config.toml
dataset = "drawn branching plants"
train_examples = 72500
horizontal_flip = false
loss = "charbonnier"
noise_std = 0.4
widths = [96, 96, 192]
blocks_per_level = 2
init = "torch_default"
lr = 0.0017
beta2 = 0.98
eps = 1e-08
epochs = 58.3
Rows from block 4 of a small image denoising model, named by matrix and row number. Rows with one number belong to one channel. Each number is 128 + 32 x the weight over its row's rms, rounded and kept within 0 to 255. All counts start at 0. Numbers have three digits each.
After each channel's rows are labels from the 100 images, of 14848, where the channel reaches its highest value: "lies over" is the class under the peak. Only what is clearly more common there than usual is listed. The data: drawn branching plants. In brackets: how many of the 100.
# convs0: first 3x3 conv (model.mid.0.convs.0.weight, 192x192x3x3, each kernel summed), inputs 0-95
# convs1: second 3x3 conv (model.mid.0.convs.1.weight, 192x192x3x3, transposed, each kernel summed), outputs 0-95

convs0.132:082130140146112137072121151145104176017028125130074043111107104130063074099153142151105123128078090122123111157098155116065117103119145153150124109124162130144147098114119137166118125128147103135094079087090082136150176121125119091158127141178133121199111153126113075137155142113054148141
convs1.132:150117106139133057165159063076112057156170148126126127123129123112155141151143073041142138119120149097144111161125138151168126146167098143127187137132082159142150171137149122077108160140129105098139127146140133138105117143132153145122161141115102137157132094152098123082099120140153122157
lies over: wood (55)

convs0.161:152133132126085138158144099178167098077111142131078145111190136115163130042162175130081093134117161104174133126133130142180177111125120055138090137117124094152107126137175103173143161110134143114144104120091160247145139144139114107087166096042128119126099139145131095130160174144106176119
convs1.161:075189168122123098100087167078105150151152164052170087140120123175110130192109150152122161137090114176084150133093139085114012089114163184128131138157110137124153199152073120059129125176144089182129146163098148140147154103085155110140126100105135125152127110119138172136112142148139086144
lies over: sky (92)

convs0.19:099128170106152132149056086088067152115101149176131093127089226121145111164095169126151103191130158100133125112087185079123163103135164105087107121074088079155116122045116133148162115122174116135112157078126069125152107103136103123114142100134094169109117157146161146141122190129119161124
convs1.19:161144134104119141081147115121142188158066175138124151139169099157110124091133167111169094133123096110148158147159114114113096127125097127103136104140204141129084068161116111100146108097085150133108108121140127118074135131131148135153086201121113077204120185071163177122208176098115158147
lies over: sky (96)

convs0.90:115108128127120122152207116117179203181091117088130120113098137137060132215135151114131129161128144167088102122108141093091081045142056093112112071211149139190108109123108112108143079107117124133103140108133147104130132128086068154153101131112148141100172054103120120119102147168070066159
convs1.90:130134157097067142122166122150094102102180161159167136126194127139173137100150143162139163066153121088140128157113093062171149111091098126107114134057127164079147159100107151110146186169152096132135091115074138145090091140123177149110156096114142105116126165119106170109075124085194196118
lies over: sky (93)

convs0.153:118172126137115140136096101113150139124091143130120120121098134131134102126124158105107158121180126121135136097099094114083146205079111104156090134142087121237122118137099099108113175119120116130149112124116119070113037130126083118106107255109130072121118110116075148152108116124164174095
convs1.153:128114107117200111121105113131094129133145162076160120168124090159129160164136078091114099130033148161053090098133125140105013029136098154099160132131157139089121117097163122112139094146132141165104131106132142129144097121123174153192161204127131138136144097088141098113083095153131072146
lies over: sky (96)

convs0.118:140132142202088135130152204194117192117166144107163178144119124160152153102125147092145145117161147061103098140129086129126109171079119083075092068135111123144145140148110131120143073080096128131063104191115099088145095133117098051101099129136129127095092131143114177151153143139101124102
convs1.118:111166106068136113111121115135126104124110139106172106124123048130146167140117131159106074135148134110107157121130099136097110085151102157128052137121140154112112106150115103113121083108106098122162134043125131157150143132107123178161129130125093167200092103103137045146127132137142127182
lies over: wood (59)

convs0.148:150134153150095109055175167098098136053113151124144112121126134113145095094114171151142128212147092109159151130125131117093133162215160104191123107072147105078052135152147112091138165137117158105124121162140113097162175151132187130072122111147145139139147109191156207146172136101104147092
convs1.148:188104069113179164138090103115134128174108114148128095128105096143122152166117115100113176131136130124105087135119126163118140147081127210066151161188084181167118102125103124107084128067119116174096141192118142131090126073153097151182122132123151113114080127131111096067141093154115078197
lies over: sky (96)

convs0.26:140067110138189170103080147118084159120111143115121112109082094126143115143178081159119108129104072023112139146132151118188153129112107121108162123089123128108150142131092089169100121108089146121139130117174105128146119114111079106113051135149135118139035068128134117167078088103146155182
convs1.26:142102189170156102150133137148125141105132119123123130159106166156106097120101146042121139130142152170153108176166122178095118145123107081140090104110148133199159084118122099116122090079162139124064121086091133117092160154154156103105097131132068154196146125112128104138215094110130146128
lies over: wood (86)

convs0.189:102158136117128116064171122120126098146080107096171104144096141129097099150127036150131136039106152117171114142112174123112092121081186094152122087075126130099135139134110087126177091076092146151085105114154123183150142121122105092104093152163106133135130090128135113128116190099040091096
convs1.189:193124115140093048188134098131096138127110094115121120104107086076154148135130113048176099149115120159115079147120113121187119124186116159085162162116091128103125100153173169114118106138088121103136098143095120087126139141119173156195180136096141145102109174111139125112161154100164112133
lies over: wood (50)

convs0.38:194112115078113140110149122171097106127081103175144147159085126114153135145075097149141132085134159141164123133113130120115118151166108114113114137064178069155156105147130090134160118145087190127130117123150101160138128168145095009101079125146109132099133158134163144154103122127138126101
convs1.38:094203137115175126103139142151119141167085202120115122094141112168157119124130057135114131126100104066085113107150148137131131129100096133111163087145142184144100100153137138119110157102066133135156119146126119117115112102070149178141155120103092098174155156103126049137163183123141065158
lies over: wood (86)

convs0.187:158113133097145083090072116120116115186161162112160071073090166116108149144168091151043115094122129131141187073139084150084127054148114131101148120140109101131094092159072095153120117107086130141098175126108096241166099097135133102153125144106109142117135062145148168113095116118112122133
convs1.187:148165170146103183154190099185144148172079146131127121131153015134162079106083142053129117135106171129124093118149173116113106163051133120102151134105108106070155182144167109144126082128114105131150134101152138066093151185144156131137134096085192111097118195128181132096115125125177095117
lies over: wood (86)

convs0.54:144107095135106162108161117135141144173130105141122179157130098139134115168139109125151164170183188066084103147122104080105140195101111164088112149176092126210118139154092147182126107126145128118156105144074112068077061112149073065108119196126133132152114136163121133109114104129203169171
convs1.54:161189174166138157137110164147106171074190114211091117090121182095098176113111125130096145127171086120131154110137119174172238148141131064163098129065122115117101134096134147134138095107103094100136195114140170164159160113151101115070163091176125134129123136149167109130173074117111105093
lies over: wood (77)

convs0.121:099150119113147146111096123109121166161097102126137095137059128116150115148114127117091103247084129146100119104128140159115136125118099155116135142105181140111128108159143151133000167172144165000179112195183153174179099125125126084126126108065111098125117091140121153081125115157121100109
convs1.121:170111146154127179129145153160182146083119127112135159135151125153155104081112134135224142000157130085132152152160132096194101207136147115123161089121142118110109157123132081078255159181195138255120127132137148126119155161138118159130119108113098104129106143156126111166155148111168167119
lies over: foliage (50)

convs0.17:157126124129112086093122100134156106158251137101173205105136150134161116152142119122148140063099164123143128121196106143134132139140113157167111144136074141085097119188133126132159133138141119149140110103124129174140058106084101056104146118045068116075127096155142107112078123147159095144
convs1.17:093084091128099114187094166175116159130095129113155133123100078111126111134106109131167136112183066182050137129106131140114168112157129143116121107101167147096138118128114139140117147111127112169108119112085086132134180127142111156156107130120176183113152090078113075136111130125107163137
lies over: foliage (73)

convs0.150:131153175118170119128118137151152179116126171111176090136160098167055085102153114151159134154119075148134172108133122117067196042128109125155147114137142136139094087138082221114145132069102086134129114128138134136141117150120086120155104097151077095112143068143096066106122105187150159122
convs1.150:130035109133104118121114058081116142147100126137127134113146137071184105109122134099204162110137135112135130182105137149137120219159126130067134122121099143103167130151143141131136170132164160132123108216111145153157154142083107100124146085135132167115189172147148195116124150077121126168
lies over: wood (74)

convs0.113:128136124177089130098120163168184135174141124104148114077093128154116155132119158158084118083168155132108137106130105107074099114127164148144083093180149140126104122123104104113129161108105105156143133130090136097193080122106132154142156169122133153113098109164120115112117152122127107116
convs1.113:134189093131156118119162102143126183149114178167172127088195092127117101133108118090158132147119077144116172109116141116140147167103119092106150092075147122091128154125095134120135118094149072089118164116184099193141131171158168126132110098119128105144142114146090144052119139115166160163
lies over: sky (99)

convs0.168:160159100135080084107101178069143106148099071070132121185143133087164070133104116134141056116107189141110096119154144092149058088088043112079106114138119138069138115081107113119173131141150120143109162098132167103165106091101191143166172076161098153135123119144126087121106123121087100095
convs1.168:103203156144082152112117181104131191135125210161116104133135100130131115121135120173164184124125031102108210135075154116117177163141172131139159110095152153123095120152104134109106112152077131093149100151127123187108142021087135180157124079106156098147145076095086186145078166116197143138
lies over: wood (45)

convs0.163:116099014073172134101153124098115122101115113104103144068127127112076175181153114127160064092135208136106101123111154168145079152156141127073130171183118164150083151085161100155132134147109125119190169105099168172155126147120115153159144156145093151135142144141124164124178131109121108143
convs1.163:107195226155135137166080129119167138130140190128144117181111167146122065132125170130130179150163015161110156133095104175138164144077128133183120096051126125104116138164124142077132131168177124170118066129150126129107157110129125172149135121116171120094114128171167060156142090142129096086
lies over: foliage (69)

convs0.3:097184169074129116148101105183114131100120124134129150079114094154121095150180141113076124101182152111107184117125083098164148120093129147086112151128075113091113192153130124131151116060165104139121056090108116127113119096159113117111122132183106113115121160126086107131148123149181130169
convs1.3:201119072108144136111165123060113159092149133104086112126104145097112154105078100090143151171123161095093070080090127090156097139164129106135179156140183157141112157100068114092140137172074083119137184115101158128139185083065123153118150107070138160203157160121168075123104165076131153138
lies over: sky (92)

convs0.4:081137155127111124084097132133146139131146126063131130105118102096117092152143119167087189090064122163138128139106155151139047036127140173108096144138187133078102139172169139095139052103140139143134103114103127100113162168103133160136115035118132095182118131086088097183174137140098113133
convs1.4:179149087152137150137094137107110139120082159136117105102218201084147144080169172119161172142200148093129133130113131101148199187092143079174182139132072124149141166104080144124112185099151097090111138173132142132122138094139124126105151168114088148097186071144177166118126122090164183175
lies over: sky (92)

convs0.112:150107142106142102093147076136084084144115095116116106089119157125092082172140197146146141177177128126149153119098136097171131134152193165133135181144142101132128113137174125156135178156126124136160143152140125172153109145142137128134102150159120127154092144106148117111112095145127161145
convs1.112:120181079128129144109129138132121124145175155131100106114112066169109110095163136132124135112117143143099159162121124130097134170135099108153110134082105169147117182066077117083150119045123111141164136141144147080056120100114120150132158106140141136135110067126102052159122067132099069096
lies over: foliage (54)

convs0.80:079165151131119085111124135134092099131113152124063169200118156073121126138080137149109094139178106068124091072113160127095162125115091147111087124120132165139230075091072131081100139124102169128125126139176123113174148085126148107074184124087096135149109178111120116170121177104049115049
convs1.80:114158111088118137083117116112151110191132143091163112155146093092151040125128141173157119142143147117110146076156122103125135151110200124110151158126190114092113128172095125088103114133101105120207102136132112131135113146085114163147136134104114119131112077082095224106042158136167160220
lies over: sky (94)

convs0.88:163125147185094115167188196142167100135145117116108160154099144075122081153099095206152094174168159119117066122181144158099131078168100093176120111121120101140210155114141128076146125138106149147097136143111093117187188129124184143149155146145108135097114141153167118099147150122146091133
convs1.88:134134106111125151120131042166128121165098118158157154179124152122165111103102131114166203091132075181156111103106138128172165178096152151123098142094121150074126109147083114109135131161145146181168076120141140198093124112094097133077139099123114080152147142114107187160143133131136145161
lies over: sky (97)

convs0.95:109119116126131091100117106075108067115109131132124132104127107124124138131108148113105184160121049093165157142142115073135147132159158134120118152171127069133143160139185129146118152110168134129115124100142127098097152118132098140116098118113137119169127100106138111152065091110132144126
convs1.95:120113134129118125143157150098148156107154085121101101076103116089119111119189187136090071076153061145119127127109136172135154123113196127186145162086137117145139178148032147120133128153145080113143116098117150160104143046071117109117153147124112109129082139108134069128148120089124060121
lies over: wood (99)

convs0.136:110132147139144158145153124106166107138072139127137118130064119128160088147125150138120134143177086112139148117095115113130156255111089118100108125112103094237101105128108077150104144119121115107137106136147101128110099116145111079086132255109136151144137155166104128121120144147165169122
convs1.136:140146113088179081095098121111075144134135171055169138160132131162132148146139123118106129124051149154069082061140122101106000034097110164112131113123159163057116139138124100091149125141159139157130109124106151128106084158089148149172135151126156077127109109064108115129072087152120109135
lies over: sky (99)

convs0.186:134131119122132137130125126127130155132107130195149133133116124115240125123153141091111120142159117118140126128110105123126170185165104157092088159082101152110108128087138131080141129113126127134163144111105143083125057127149168142107156156125131125140114185168188108112130103148186177127
convs1.186:122109114130149112129100137113115114154158124064104131163126146167041132123123133146129126133066148155118117163124133069125000100135174093180144097190127102174119100152114077110117112152135120126113141132135104144109151123066091127167117155140164092143127088092094121144117121146091082132
lies over: sky (94)

convs0.63:130167115125107168136069134156110103147120138110144064147200105098094035081093132141124076113130152102180114136138170110169154066134154121176167092102135169121121121168147132149138109143113165131143155121118180153165156135112181142129151071172112119132151147128159142118185164113053108128
convs1.63:156118107128139091120190110066113127071172109067090109116154221137181185138115153123152170112132065171114105135142146192132075151179117115165183132155089113080144095131120122085143198072108120135122090181131113138109039143062135091084133123138159163166076156147142106147097093097095153120
lies over: foliage (46)

convs0.133:147173116071140115175080089141100134156140126117158108047117150139140151166111162131048149112139075108146131102127114135205127111161082130089109123138132134129093165188173132124124136090093151125145087092109160142165112140131098129110064132089134090140108154106143099175091168113162174088
convs1.133:131187105078152109128134069174190133116091115146134100039159108131126068077086097154095080135124112130108089110191174110147120075123216132145134094088114108113142115065065118132142096091130180133153130151106130100059156110054164109100145129121123117109125182123213167111166165145149079155
lies over: sky (96)

convs0.182:060096100172091140120073120103135109110126131115051094172141124096117090138143123075149128074123150107122017133146167124112145117121152143191124143089119095170216090112097103168119120124152143123104127128089113113129216141146135080158176089079072150133083128181154097099171127079109099144
convs1.182:152163132119129145057133139111121123173124120136187156168124136152150117135104128134111146154118128129188155133120118134151125110135088137117116145164150114102083112145168104143142095137122120126140182126164135187123090101073133116108072083203132096163125154122098168169141155117177131170
lies over: sky (97)

convs0.111:137132000076146134141101077145088087137090093104113143079135076140155056153139159133128082156125120106149152214119106116169125137169115139141148168145107123123124119188123135086135132177107104138117165163122121188098113113073127169147165150133163131112162103144125152065066084134167166140
convs1.111:206021099151093116168141162098145116107144059130066117105113122111132176140126185137112099121127128148100109124128089109133144138178106117126118102171144142128131142078145100135139150142123130143100123154125133063129132129161121120112155124140142167069147142106152076140150092099115076073
lies over: foliage (51)

convs0.131:106110137082116134115113133115130117173138109152193063068067143124169122132092129151084054206162178143122105117123055126082147143147112180059160140127078137092090131162103138180181111110117081112129126135131175063059105135090185106123112169100100126085122102132124123123084112170174101105
convs1.131:190114091140116151140136183187127115108126145124122123157127126144100120111172126112161150113128022112134147102145179148185117184159106096148139136088141124171119140091073111064187123149160168169118161092172124170132132196139109161101117064099151111138094144162107135137138117086079209139
lies over: foliage (62)